From a checkpoint of a small image classifier: 6.3M parameters.
Rows from block 5, named by matrix and row number. Rows with one number belong to one channel. Each number is 128 + 24 x the weight over its row's rms, rounded and kept within 0 to 255. All counts start at 0. Numbers have three digits each. After the name is the row's rms in percent of the matrix's.
# convs0: first 3x3 conv (model.blocks.5.convs.0.weight, 192x192x3x3), inputs 190-191, a 3x3 kernel for each
# convs1: second 3x3 conv (model.blocks.5.convs.1.weight, 192x192x3x3, transposed), outputs 190-191, a 3x3 kernel for each
convs0.0 090:135147136135129128131130131112132116141146141122136130
convs1.0 089:153141141148121130134119122128143160148154165138152160
convs0.1 100:155141141147126128140121123111146131126140132117146123
convs1.1 098:143112136146120140126119116123118136135153149137150171
convs0.2 103:085113101105136115105130107117150133141153121121134115
convs1.2 103:154109154114100107130114135170145164139151150131133138
convs0.3 093:156151155147143153152152168108121112106111110114115106
convs1.3 092:149134139148159158131131129124117120138133130122104115
convs0.4 098:134147150134144142132138143125114086107110094088093063
convs1.4 124:108112097113122113101113105100072083066052056078033052
convs0.5 091:134114141108104126133112138114128111127116118100107078
convs1.5 127:128123107125138118126128117110093105108125090118097117
convs0.6 094:144134141131125119140136127122138124100117123098113110
convs1.6 088:109109094109107112092100095093100106096118114095090096
convs0.7 102:140141149114147135123155137170118135141099033137111157
convs1.7 105:083127120108136140084134095091124133156147154097135142
convs0.8 095:135129139129123133128131138120113110122123111107115111
convs1.8 102:127138116140157139119142120118110119132119120120109104
convs0.9 089:119116125115103102118111107122115112125122123120121088
convs1.9 127:124125125122130121122129130114107128123112116128118130
convs0.10 093:105116102099121105084097090153120137141135132144132122
convs1.10 102:141160144135151135125153129130139129143123142093130094
convs0.11 093:136142092150139114123141110141164152133154151141152132
convs1.11 087:138118139122115109143127148107121132108122133129119132
convs0.12 108:145123124158122130114118149110128104132122117148175032
convs1.12 116:102105134070097104116100142146075181091099152138131189
convs0.13 102:133141108141142117124083042152137144150137136131125138
convs1.13 089:119119128139119132130136117114131129117121121115119128
convs0.14 093:115111125102119132109104114120114133132128124113104119
convs1.14 087:135167108123121113108130111138171115156159101146146113
convs0.15 098:118131098105132138083086107114149128115147120099141096
convs1.15 092:156132127155126137161124127120144129114145127107158126
convs0.16 095:115121117133155141124164115149104113126107110151111151
convs1.16 105:098123094102122141111146101113137083143115151118100105
convs0.17 098:159149149153119107147114126098116115134144147125136121
convs1.17 091:094122113107113086117128108112136153135139136145156162
convs0.18 094:074101088099085088096105088118133120129143112124123116
convs1.18 089:142123127125130127114115109150147124138135105117116079
convs0.19 094:139148149139144145147156149113126119137142141137131114
convs1.19 097:124123112123139126131122134130128124154156144142142133
convs0.20 097:145161145149140136151145144122107111099109083113091101
convs1.20 094:132135142133137143129129124120126133133133144121133130
convs0.21 096:132136116126149156132139118160118144142117103142101147
convs1.21 103:103136118093150121100140102110173143130151158118160148
convs0.22 096:111125126115138131115134127142134140134118074129104083
convs1.22 107:068108088087124109076118088096091108091086118071077085
convs0.23 094:139135134141127138142143151117118109100117105105113111
convs1.23 094:147138133141149142129135125122109126136119134117109112
convs0.24 110:139148131144128127119122116142136143126138131132125129
convs1.24 104:150149160139145155138150132113157140134150167138168146
convs0.25 090:133129137111142154139156167174121122176106092163064114
convs1.25 099:038095061059093093046082058057103098079090104086086105
convs0.26 102:137148137141141145125122122144130142126129136130132137
convs1.26 089:162171167164158166154171150124160143142164157129167140
convs0.27 098:158157165154156156148148146183124136138094057135085084
convs1.27 103:099118108113128131106115115048049081072079070037066062
convs0.28 102:147159141126138141090101100144105152130125089129109121
convs1.28 100:125120131140122143103111089102128125127135149097134130
convs0.29 101:101093105126072085103100061128138125142132130094120094
convs1.29 091:138114137115103110141141140121130136142130128152160153
convs0.30 093:115123102116108116104115108152124146140136149160136153
convs1.30 105:147150159140143147155158162122139140129142146116129131
convs0.31 090:122117122119110119124119123118115103116115114105103085
convs1.31 127:117126115127136128123129120123106125126119115121104119
convs0.32 104:125124140122122113110092098129146139137148156127152142
convs1.32 099:135116130124112124147118143108126121095141115133140146
convs0.33 100:109117122071136123084127106131138127121130115131157132
convs1.33 100:151132132148119114138136126156158161151138136125139158
convs0.34 091:153161150142151155137150145145128156147135160161154165
convs1.34 102:172169178169170169162162160114130130114141134110133132
convs0.35 092:139135144131150143137151149175140145130096082116066074
convs1.35 102:089115110119130129089112100064056070086070059064043059
convs0.36 111:125105102108091111110130130108119113133106122145129145
convs1.36 096:120109131122122116133114130106142138102139128107118134
convs0.37 095:111121119124134129116132129108123128107131121150136118
convs1.37 098:121134125115135122130133131115105097124130119116108098
convs0.38 089:126128130121112122131122117118105108127122124128116088
convs1.38 121:113127113122131123123128115119108117132128129126117127
convs0.39 091:141142150117087096143143123114131121132133121110140118
convs1.39 092:142140133136117114145147128111127124132131158151167165
convs0.40 099:126127124121135121112107105132140132138141140132137132
convs1.40 101:139117139143140142158142139127132145139158149135151156
convs0.41 100:112125099142103131119139077169136135151152148140138166
convs1.41 103:143131148130133140153143139083132134122121157120152129
convs0.42 096:119115107128135120136131118136127147138145141118112102
convs1.42 102:062071045068090068077088063094106089106112096088105091
convs0.43 095:130105133084139093152120154131111110162118133134117112
convs1.43 102:092145131134083138106161121118135129117138142153150174
convs0.44 093:130144149126146153131083127113147140101146105111140111
convs1.44 097:133123125143111139127120115129153121124144138101162102
convs0.45 096:141116103098098078105092090113120115107131114119134137
convs1.45 082:143139133163148153130149119144145133141149128118130120
convs0.46 094:133140154135133148139125147121121084147127114118134113
convs1.46 104:105099110105107100107094110103067115100087093100071098
convs0.47 096:177166170140146139136106154094123149142152145182162128
convs1.47 098:114118116140142133124134112092107105117129118112130138
convs0.48 097:125102113079120113093106136117133111131108107120125114
convs1.48 100:120157093141143124103143104151132120138126096117107121
convs0.49 095:144153147136149143124132124144136148138144152150152162
convs1.49 133:156155157158159160164161154126147140125148145131149143
convs0.50 100:107123104129132129119124095153091120127111116146110122
convs1.50 121:142148150114134134126118125145175163123146154113122114
convs0.51 099:157154144145135142142136138154133101138112111094109076
convs1.51 115:102115112114123111106105107094081092085083055111090085
convs0.52 092:170150165125132125130088124142118142133151119145147168
convs1.52 101:130135110163127148140137124092121125142115152122153145
convs0.53 092:114117120119135137101143154151123134154099079142093069
convs1.53 096:036108103057112112080105105117120136083101123094089119
convs0.54 099:153144156146144154166151167168147087170180107110114090
convs1.54 104:087103086096120099105094093076080098092091071104081103
convs0.55 098:111111090106108086096086064120120132120123110117110081
convs1.55 106:130130137118138145126127144143133139130124119111102099
convs0.56 092:141154152150153156158169161120123119117117128129115105
convs1.56 109:122112109116122130112118116103110094125120119114105108
convs0.57 104:123121124117110093121110102130134125123125109097100086
convs1.57 100:120129129141118127137145122119146142147146161119140152
convs0.58 092:114110130130145149139157163177150151164132055134104079
convs1.58 100:047084060072119113064096078078099123089102113094096117
convs0.59 103:098125104128128134117144141140116118129116108158147154
convs1.59 102:102117112113135114107124100116139141142136146126140132
convs0.60 093:132101139116138128134154166136172137113103102133086126
convs1.60 104:115125122143133142121142116098089089124110117122091113
convs0.61 101:140146133139151143127144119139094127138124145141129154
convs1.61 089:161171155122140124146141132127133134115127140136134144
convs0.62 093:151146110140124129100129113117124122130143116147124080
convs1.62 093:133101126112127112126124124131160142152137166142152152
convs0.63 107:098119058148120059128152106119147159124150154144151130
convs1.63 090:134102151118117113140123138129126124109119133119119114
convs0.64 094:140134137144120126140123131120125126151145159149170155
convs1.64 081:161134143127143125138125129112109137115138142133132140
convs0.65 093:157139150151163134150139133124167152096110142096135093
convs1.65 100:105101098130114122123111106101069080118081089115072058
convs0.66 093:145144148149146154153154155150117108133098092093081073
convs1.66 117:105119112121119120102108104086076068081060067079054057
convs0.67 092:167173162149156155155154149184109137178090112168084102
convs1.67 112:091116121112131128104120113065101093066102087077099101
convs0.68 096:154150166148148150158152157095103103122131107106111098
convs1.68 094:120116124112122117117120118134108120135113119124116129
convs0.69 101:108076065138129136146142146100126128095131105142149125
convs1.69 102:163125141138111141136117127136114120125130122090117091
convs0.70 096:081138090094130141091130093158107146115131138110114086
convs1.70 105:148106137113144143118096110144165148185145167119177103
convs0.71 107:131144133130144127124134126116129127121126133121139134
convs1.71 082:175136178151125149172141170122144131122149148130155141
convs0.72 100:102130131121145128152104064161124129148144144138150161
convs1.72 085:104110104110101122135119135094117137123128137129148147
convs0.73 093:129108128110110116098102106107137124118123119130126115
convs1.73 088:146135128137136138141136128150138138147142150158136154
convs0.74 091:143139150132126142138137157129130122119120119098100083
convs1.74 120:128133122133146130121137124098104113118112110093095102
convs0.75 094:116113096146139120167143114107137171070146186095162134
convs1.75 092:102113095109115106104102133116125144112124131112122117
convs0.76 093:110100119110109111103124125143138129136120126136089104
convs1.76 104:055095076080090096078115083109099101105093106100094093
convs0.77 091:108111095108111107103112094168123146123102106115104106
convs1.77 090:109116142120139143104115118112143144142150165126143148
convs0.78 095:133131142120143111156145141113121116148147126103137070
convs1.78 096:127140140152104126124148130124135152142139141142151174
convs0.79 101:114136106140164134096128092137151152132149161152174156
convs1.79 087:149127155136128139159139161131129143128137134121130130
convs0.80 152:133138133124145164138145148110127144111099128127138120
convs1.80 102:131135150130138137129119149110086114112081084111079118
convs0.81 091:139131133138118123147134134130134152106138159124112117
convs1.81 105:136121104122125113125130136104102086121117109132145134
convs0.82 102:134139120124135130115130112125127137119133135135140143
convs1.82 089:154143156160124162173156152116140126133145152124152140
convs0.83 096:095077103138148137117156157125139138131111114130152144
convs1.83 100:107109126111129138108127111125123132145148125124107109
convs0.84 097:146135133134139135143120134097128083099121089073107067
convs1.84 104:112106089123120099111116095116058074094068040091055076
convs0.85 093:107115119115139138115140149115119115120138121138143126
convs1.85 077:110118115108119122109124116133124107137137107106100078
convs0.86 110:117125124114135125114128116113121143124132142131134138
convs1.86 090:158146164148141134147142146126132146130146143112138144
convs0.87 094:121133112121128112124120112179130143089118113117098112
convs1.87 089:123110106100118116094092088127149120129139150094124114
convs0.88 095:149144154147152151143148173138151139127105085104103049
convs1.88 117:102096105110129110117109101084034072100070064108034071
convs0.89 099:114128120086117120114141150120130119139120080143120119
convs1.89 107:063081084111115109087115096091114110131112117127133124
convs0.90 093:133090114071052050106085090110130114109111094110127117
convs1.90 098:149138126140139156111125107177146143133124114136123124
convs0.91 093:155155156144139155141148148125124118125119122106115105
convs1.91 111:129126119137159135124131126116106126117115115105101108
convs0.92 102:133145132116135122112122108130133132137134146114141125
convs1.92 088:175148179162138152178159169121125122131139136127140137
convs0.93 096:151160142116116128114116109164085124133117119121105105
convs1.93 099:092113092103129123101103106069094077095084077104125073
convs0.94 123:146144106125132122107115099125130128123134127109125118
convs1.94 097:153154171148128137150152139129156153150161162110169145
convs0.95 110:132135132131136131122132125120132132129134134138142140
convs1.95 099:153134149153141148164151158124148138140156146150158157
convs0.96 091:147138159127115123132104121120117105132133116114126124
convs1.96 100:090101085113119093101105094091062098100103089122123126
convs0.97 121:141133129134116113111053086128143134126149139138145135
convs1.97 096:147129139135128139156128143111125120114140121124142137
convs0.98 093:091110102102108106117133121126140137142139130094127132
convs1.98 092:156147123143132119162154162135126112134143111153137142
convs0.99 101:139140151139141142120131125133131138114133135135131138
convs1.99 082:178152157167141160176172157110145132139150155118151138
convs0.100 094:169181166147145166146136121168094127158126120160106136
convs1.100 092:063131082096126121094114120067109095096111122100106098
convs0.101 097:157162148159144128145128107126125138143149170164182190
convs1.101 085:143132138149131130169140143086112118106125116123122121
convs0.102 093:140144151131119125134114128146147153132142153139137148
convs1.102 085:151137132135132133121123114117129125117132134126117124
convs0.103 112:114135110143134111105115091148132149141149153149137149
convs1.103 099:145152155141135151159152146103150136125135144119142129
convs0.104 091:119121144146145149157149133109107162105108161158143171
convs1.104 122:112120115096122133103135153098118134115134153120124141
convs0.105 093:137153162139145157142141138182064073156089100111056064
convs1.105 114:071096070079106078078092087069079068057064043090060064
convs0.106 137:138148126139119088119113063117141130124140146121150131
convs1.106 114:125116132122116117157116135099134130094142129118126130
convs0.107 094:119120124099129135093118128132100152126128123133136132
convs1.107 093:140119122139102132127128112143147125127128120086126101
convs0.108 096:113144131144132136140135130119130107140140136108170150
convs1.108 085:145134161111129110142131138120105152133136145145136144
convs0.109 102:126145129133137140119128116138144136141144144127136135
convs1.109 123:156159155153142167157155148125151153133142147145166149
convs0.110 103:131131138142145143144142145158138161108065090130117102
convs1.110 106:075079064110098105099107068097091085096075092083092067
convs0.111 092:150142147128117119129112131129128157133130148147134150
convs1.111 087:143132127145133132126128116116123124126124125133132137
convs0.112 112:124136120122124115123139091128131164114144135144136149
convs1.112 094:147143140155140144156153145104144122132137144105154119
convs0.113 092:146178152129155143127157136119118128119108129139139145
convs1.113 089:198170188165163162174158170118132122123141141107142124
convs0.114 095:114118116122130112105138120136148149115109114140114108
convs1.114 108:083094095128142126103125104098092061125098082131106090
convs0.115 136:127118115103122135123113114117128120119125125123138133
convs1.115 095:148122147140121133154133151122146183148156155133163178
convs0.116 091:153143148140129117139125125120106152134143180160178196
convs1.116 089:152131137139139132147143127109126123117140141132143137
convs0.117 094:157151169138133145155147169112120114097098113126110109
convs1.117 100:118120115124138136109117105101096104113116102101091102
convs0.118 112:148131145132116108123112112125143136127138138134145136
convs1.118 139:139131150135133142145140142125138143123140138123139133
convs0.119 101:171135175135133136170128168115110109152118134121110098
convs1.119 116:119136121123143135105120114091069108070104090104089119
convs0.120 093:148132133141127108109148148157142123157121116146116099
convs1.120 101:064116123056111085094129126110101126051099115121132159
convs0.121 109:139139139136130138147136150115126100121117101099101080
convs1.121 144:117116106121130119118119111101072080084056067088065067
convs0.122 099:147155139144129132132104102146122149148146144131162156
convs1.122 090:143127147158144138141136129084124133134137142117156139
convs0.123 099:136140133148136129145112101126119120138126137128155153
convs1.123 082:142142142127124123139132127102118122123126123121122122
convs0.124 095:118125129114127130113134135114117136120143144141148156
convs1.124 080:118121129135126141111122117123143118145136121107118091
convs0.125 104:153157141137148132128130119133138139141139145129146134
convs1.125 103:170154168156154147181151169123128136124147133124145136
convs0.126 092:127134124107116103118115106112117139126146158169188178
convs1.126 100:144127148145136142155145163107118109109120119109125128
convs0.127 104:112110107118111099106104099135146133120142126116123116
convs1.127 088:142142141146131158157148121110147134131141140142158135
convs0.128 103:147131124138132116109136088119146122140120137127144122
convs1.128 120:150107145120109121151118159132152136159156162134144185
convs0.129 090:115114121132121132122119128118107131120126148127137156
convs1.129 083:153143134120113112132109126135149157137161139127143131
convs0.130 093:103120112110117118095097102131141141154137155127124115
convs1.130 092:146136133118129129146120165141138138136155131154141140
convs0.131 106:110149167115124123106113141147124132132120130117127127
convs1.131 096:127137138156139141130128164121135130119158172170158181
convs0.132 126:106123103106123095105082031125120131133133141120131135
convs1.132 106:134125147124131137157137149131156147128142140144147144
convs0.133 105:114116120118132126111111111128145125128130123109122098
convs1.133 089:146122138155112134135113128152166168172158164140152160
convs0.134 098:145135123144109100130118127167135126153151126144131123
convs1.134 119:070115114062107100094121116092101129079126127130137160
convs0.135 107:162130135151147144128142145097110115095090105067113037
convs1.135 101:094095096111109107118113102105068083078083061097066041
convs0.136 095:138136146121121119128118128124123147136145151130149166
convs1.136 090:150146133147131133122129118119122135131136138122136132
convs0.137 130:139147111116136104093106080148132149128128123132124130
convs1.137 090:152147160149148154163160155115137128123149145116156139
convs0.138 099:108122079124132121122118086145130152132141141120133144
convs1.138 092:124111096121119128134120113116124086121107090107104075
convs0.139 100:127154134148142154142182125179112133118142137118104159
convs1.139 107:149125129115116121138140120101133108120100145110147111
convs0.140 092:111098099115106076119125113137137123133137102116123117
convs1.140 092:105098098095094103077079088145122111130112094112084083
convs0.141 116:111153112107114125127099088090155110112142108101134077
convs1.141 106:150101124128103124160112157135146121121145108094143097
convs0.142 179:138131134134138129111122097112121138114125134130135130
convs1.142 102:139136144138122134146137143138163155149151142125145135
convs0.143 096:112104091122104108127090112148116124104141124126115133
convs1.143 086:143153155120135136119154134123123141120120125098124098
convs0.144 108:167164184153152164154147174148103123140110124148091118
convs1.144 109:119135131130141144106130119086108113107090108107097109
convs0.145 093:141152157139165175129153165122112131124134141128141158
convs1.145 080:158172166144150158132145140122127119125123113112122100
convs0.146 092:129118123112101096105110084107147128099120090113143116
convs1.146 093:122107121110118132103091111148120128119122121127119128
convs0.147 095:141145158146134147143140155123123119119119117104116099
convs1.147 111:127148121146145141123142119100110101123117119105112098
convs0.148 094:117106103102110093114106093122130130147133136137127117
convs1.148 092:073088080083085084074085079120129127111108120111127114
convs0.149 093:113109109093085080113103091107129123125131110112144118
convs1.149 086:120113127112127124094116093141138133124135116116113111
convs0.150 094:105108120104087074093083076105113120095107089101116108
convs1.150 090:144141134125140125095128096157147122147138127138132122
convs0.151 095:136127123104101095111114104117140113136131120128146116
convs1.151 085:135103123139138120146130121125126127126139108121114112
convs0.152 093:121124124133121121125132121167135088166144097139105088
convs1.152 101:074103095102123097097121091084100107067065096087077101
convs0.153 093:124107096091106122110116130137139138142145148158147134
convs1.153 091:089105084104114102092102092146150149126137115112116105
convs0.154 117:116134141125140124122128125110135112118123130112135116
convs1.154 087:168131154158125165172141155129148142151161178131155153
convs0.155 092:120111115124091087122117100133129128143127126122122117
convs1.155 093:107113092110112091102096092139141130117128112119108111
convs0.156 088:123125127114111126131124123113104103121113124119105087
convs1.156 128:117126119122128121125126126112104127109115109122113123
convs0.157 101:144169139152162147147155127130132122121139146130140129
convs1.157 085:140132150139131115154127142110114110106109107118115111
convs0.158 103:127128104133126120095118089168144165134145146129129141
convs1.158 104:155153149158149158163148144120144141127144144122145128
convs0.159 096:116119107122128112112109116113118123122122125118124119
convs1.159 087:130130134151149141127135127125101119136108107104082093
convs0.160 093:110114092099110111087061081129152146115134105116113098
convs1.160 103:113120128116126134131112116118153134109145123097140127
convs0.161 092:121129134105135148125128112160103132153100095141059119
convs1.161 098:034102066043116117046093064079128132095108147096120102
convs0.162 095:130108132146140104155134130103139116129139138108158104
convs1.162 102:111128117131129122127120138160130158089135090162129172
convs0.163 093:121114091139137121134129088125153136138146151117129112
convs1.163 100:124105114121145116149133143103129143114120128130124141
convs0.164 100:132129138127119163146122139113115088148149132086145086
convs1.164 100:106119120071116089087091105120105124097100095120087112
convs0.165 092:106099092113116099110100112143147134133128128125127115
convs1.165 096:099111104103104104101096085119119106130134126116110119
convs0.166 092:104103091092106099089089104149139138115121114094109116
convs1.166 086:107107117119122126110111090128133118142147137127125121
convs0.167 106:125142137143134148123129119137127137121139138141137146
convs1.167 099:148153157132145146149154156117135137120150149123134130
convs0.168 098:110121111120121109097102104127125131122127113126115116
convs1.168 096:119133112150161146118130128145121119142121115123101101
convs0.169 110:137131136117137121116127119125131133119131142120132124
convs1.169 099:156136149137130136167142140127149137128146130131155142
convs0.170 109:131131149140144129120120142115122082122117102092116082
convs1.170 094:161127157131136136148140143154138168123164147158147180
convs0.171 097:124139135129138129126132125128128141127131140139142158
convs1.171 090:160160176151157160154162169121147135132155149121150136
convs0.172 093:149127150147128133140123131118133129121125140119134138
convs1.172 087:154163127138117107125131107126137122132142112137141134
convs0.173 092:143158140141142137133143126151128152147144162162152158
convs1.173 110:174169175154158158164164170114141134121135143114142127
convs0.174 096:130116106109123101108095094130151132137137140096131091
convs1.174 093:146127125129114125145114116134142152094156142143139162
convs0.175 089:112116123117129117124166165150151152131101091160110118
convs1.175 099:056058069085083103096089075086090050101097080106108109
convs0.176 134:117114079120115076108074065130133139134144135135148131
convs1.176 091:137115139130116120153133146130131136124136119119132124
convs0.177 092:117111112125154132108143147120143146106122127144128092
convs1.177 111:108095096096126105137120119141078096107098109114081095
convs0.178 125:113131114110107117124105091130121124124134138123128138
convs1.178 097:131143145140131154148155148124161146132149144134158134
convs0.179 098:142160140139145149133140145138130143133132145154153163
convs1.179 106:169164161160152153165163154119137126134146139121141126
convs0.180 099:127132134128145143126144142134141134109108054100079037
convs1.180 107:070086056090109105086105069078059067094059049061048044
convs0.181 109:147149139128140134121136111139136141119124134127126129
convs1.181 087:169171168188149178171165165117142129139148149133150142
convs0.182 093:136119130124111125134129138125133111120126108094092083
convs1.182 111:131134130146144137130134126122108117126106132111099115
convs0.183 107:146153140135133138128135130129134137126136133133136135
convs1.183 093:152143152154129174155155148116157133137144161135171138
convs0.184 095:131143132122109117123141129120127116087102105097088075
convs1.184 097:115099101145132130125098111071075082092083075101055096
convs0.185 098:139134143137126140138136152117114107119127111107106096
convs1.185 108:128132118141143132123127116106096085108092080090073068
convs0.186 098:122158134168176165163176108180113121127124151108139177
convs1.186 092:129132137106134131151119160092113128107122142125128114
convs0.187 098:128138115132143091139127071094146161104143152146172134
convs1.187 106:143113119128104114145121134116113101112120104109115126
convs0.188 094:151149158154148146150142130149122115139109142120114094
convs1.188 102:111103103097110098103091109085091104102114101092073106
convs0.189 095:150147140140109130124130129124163129116143109115143101
convs1.189 090:153138123126118112160147138133128135094143127134168141
convs0.190 120:143145134125144130134116103137142141131134137134140138
convs1.190 118:159147157157152154163162156126143146134150141136159149
convs0.191 094:124140151129114105151116085109152141137137133142158123
convs1.191 110:128122140134119120132116109122137136115148125144125131